{
  "model": "spectrogram enhancement model",
  "hidden_act": "silu",
  "weight_decay": 0.01
}
Rows from block 3 of a small spectrogram enhancement model, named by matrix and row number. Each number is 128 + 24 x the weight over its row's rms, rounded and kept within 0 to 255. All counts start at 0. Numbers have three digits each.
After each channel's rows are labels from the 100 clips, of 14976, where the channel reaches its highest value: "strongest on" is what is common among them. Only what is clearly more common there than usual is listed. The data: chords played on synthesised instruments. In brackets: how many of the 100, against the usual share in percent.
# conv: 3x3 conv (model.enc.1.1.conv.weight, 96x96x3x3, each kernel summed), inputs 0-47

conv.55:081119116124161141138130123133051133165135113109078136088181103143099129112137105108141146126132118121138065129114154183125145178112108093135139
strongest on: marimba-like (37 vs 8.3); vibraphone-like (31 vs 8.5)

conv.0:127104152135115157128114119124089169053109116170126115138049149096101117136140104133136097122084126143158083095142132109135135101084098092104112
strongest on: marimba-like (39 vs 8.3)

conv.88:110112168083096118115138106147119144105132102111088154123111109107163135130152131116108131118094124131130149102123117158102089096097096090113089
strongest on: mains hum (50 vs 7.6)

conv.61:136125093160144147128140140104178130120106167169127143113089110186112119131169130187142111093134133138125138143125141129133122149139076161103107
strongest on: marimba-like (62 vs 8.3)

conv.5:096132140170113092126136087126145165105145097140132126092122107149107130160145138147093110138056115142157146133095136153145143122138107111127131
strongest on: arpeggio (88 vs 49.6); playing: arpeggio down (60 vs 24.7); marimba-like (38 vs 8.3)

conv.69:117180084154120100144100137114135128111131131101126138131093158145115138106112130135140100172124107147115138090116116160115109135112141132144143
strongest on: organ-like (46 vs 8.3); vibraphone-like (27 vs 8.5)

conv.89:148127146147129130120110102126077159138125118080131110131083127127155123151181138094090112101120144093126091122143156133118114090119093108119102
strongest on: marimba-like (61 vs 8.3)

conv.47:119151130115103126139123094132103088136116108119128125068133115118060113113134076105170147153129125140114082123121085124107116125122100100145136
strongest on: marimba-like (42 vs 8.3)

conv.12:141108130113120122168159152151159120165112105096119135104109104113145122125121141092136142143136131116117146119183121110134167164120149149099119
strongest on: square lead (27 vs 8.1)

conv.6:116121136131173152089126129140127074123134118173120170101140116136065135124128102152137117121121155120134134113108110102116145123145145159104096
strongest on: marimba-like (53 vs 8.3); strummed (50 vs 24.7)

conv.87:130160122097109118100137136130107136142156167122138139075112118108138116131153167102083130107148138118130130124133115122122127154131121088140125
strongest on: marimba-like (37 vs 8.3)

conv.1:103106124119134119140143157147087120138151117097124122115158138125106117117111091064106103108134115108129000134122115155161128153102124136137139
strongest on: marimba-like (89 vs 8.3)

conv.94:143173132133115117137153136090193138104151117126141169109088093139153153096134140127147092139136125098135145130135145158140108135130140131160113
strongest on: marimba-like (38 vs 8.3)

conv.73:110147115094115117164124077111111160120122106150129107123134140122144110150113170118132116177095101153092094097134111127134109084129150120100121
strongest on: organ-like (26 vs 8.3)

conv.62:142129115146099068079142138127098155128146117120108158140135118096138121141133120124104143081087116125135084138124151111119121138134119106115088
strongest on: marimba-like (43 vs 8.3); mains hum (31 vs 7.6)

conv.35:088144123133156126142119122108117113129127101146085076112132086079130110102127130124152082128129131156129135104083149118136127170119116134157115
strongest on: mains hum (30 vs 7.6)

conv.9:112162108134143115113126094163116131174124189132135149098177147148140144127097096143115151136189141122114105133120144143102117109104099153149127
strongest on: marimba-like (35 vs 8.3); vibraphone-like (29 vs 8.5)

conv.17:134134114133145143098109086125120138101130126141163088105152129102105103133145111107127150120120076133148122119133134112144085099132128149099144
strongest on: marimba-like (33 vs 8.3)

conv.63:106129099117149173147170121140143133141157108134091129126101138132116162123145148140092100117129163114127179146114119139149133114124128121153138
strongest on: arpeggio (87 vs 49.6); plucked string-like (38 vs 8.6)

conv.54:126108139121133121101120102156110104130117157133128096169141146123136153071142128152096094134132125131139125079096113167152082142151132129160075
strongest on: mains hum (84 vs 7.6); clipping (33 vs 7.9); text has "clipped" (33 vs 7.9)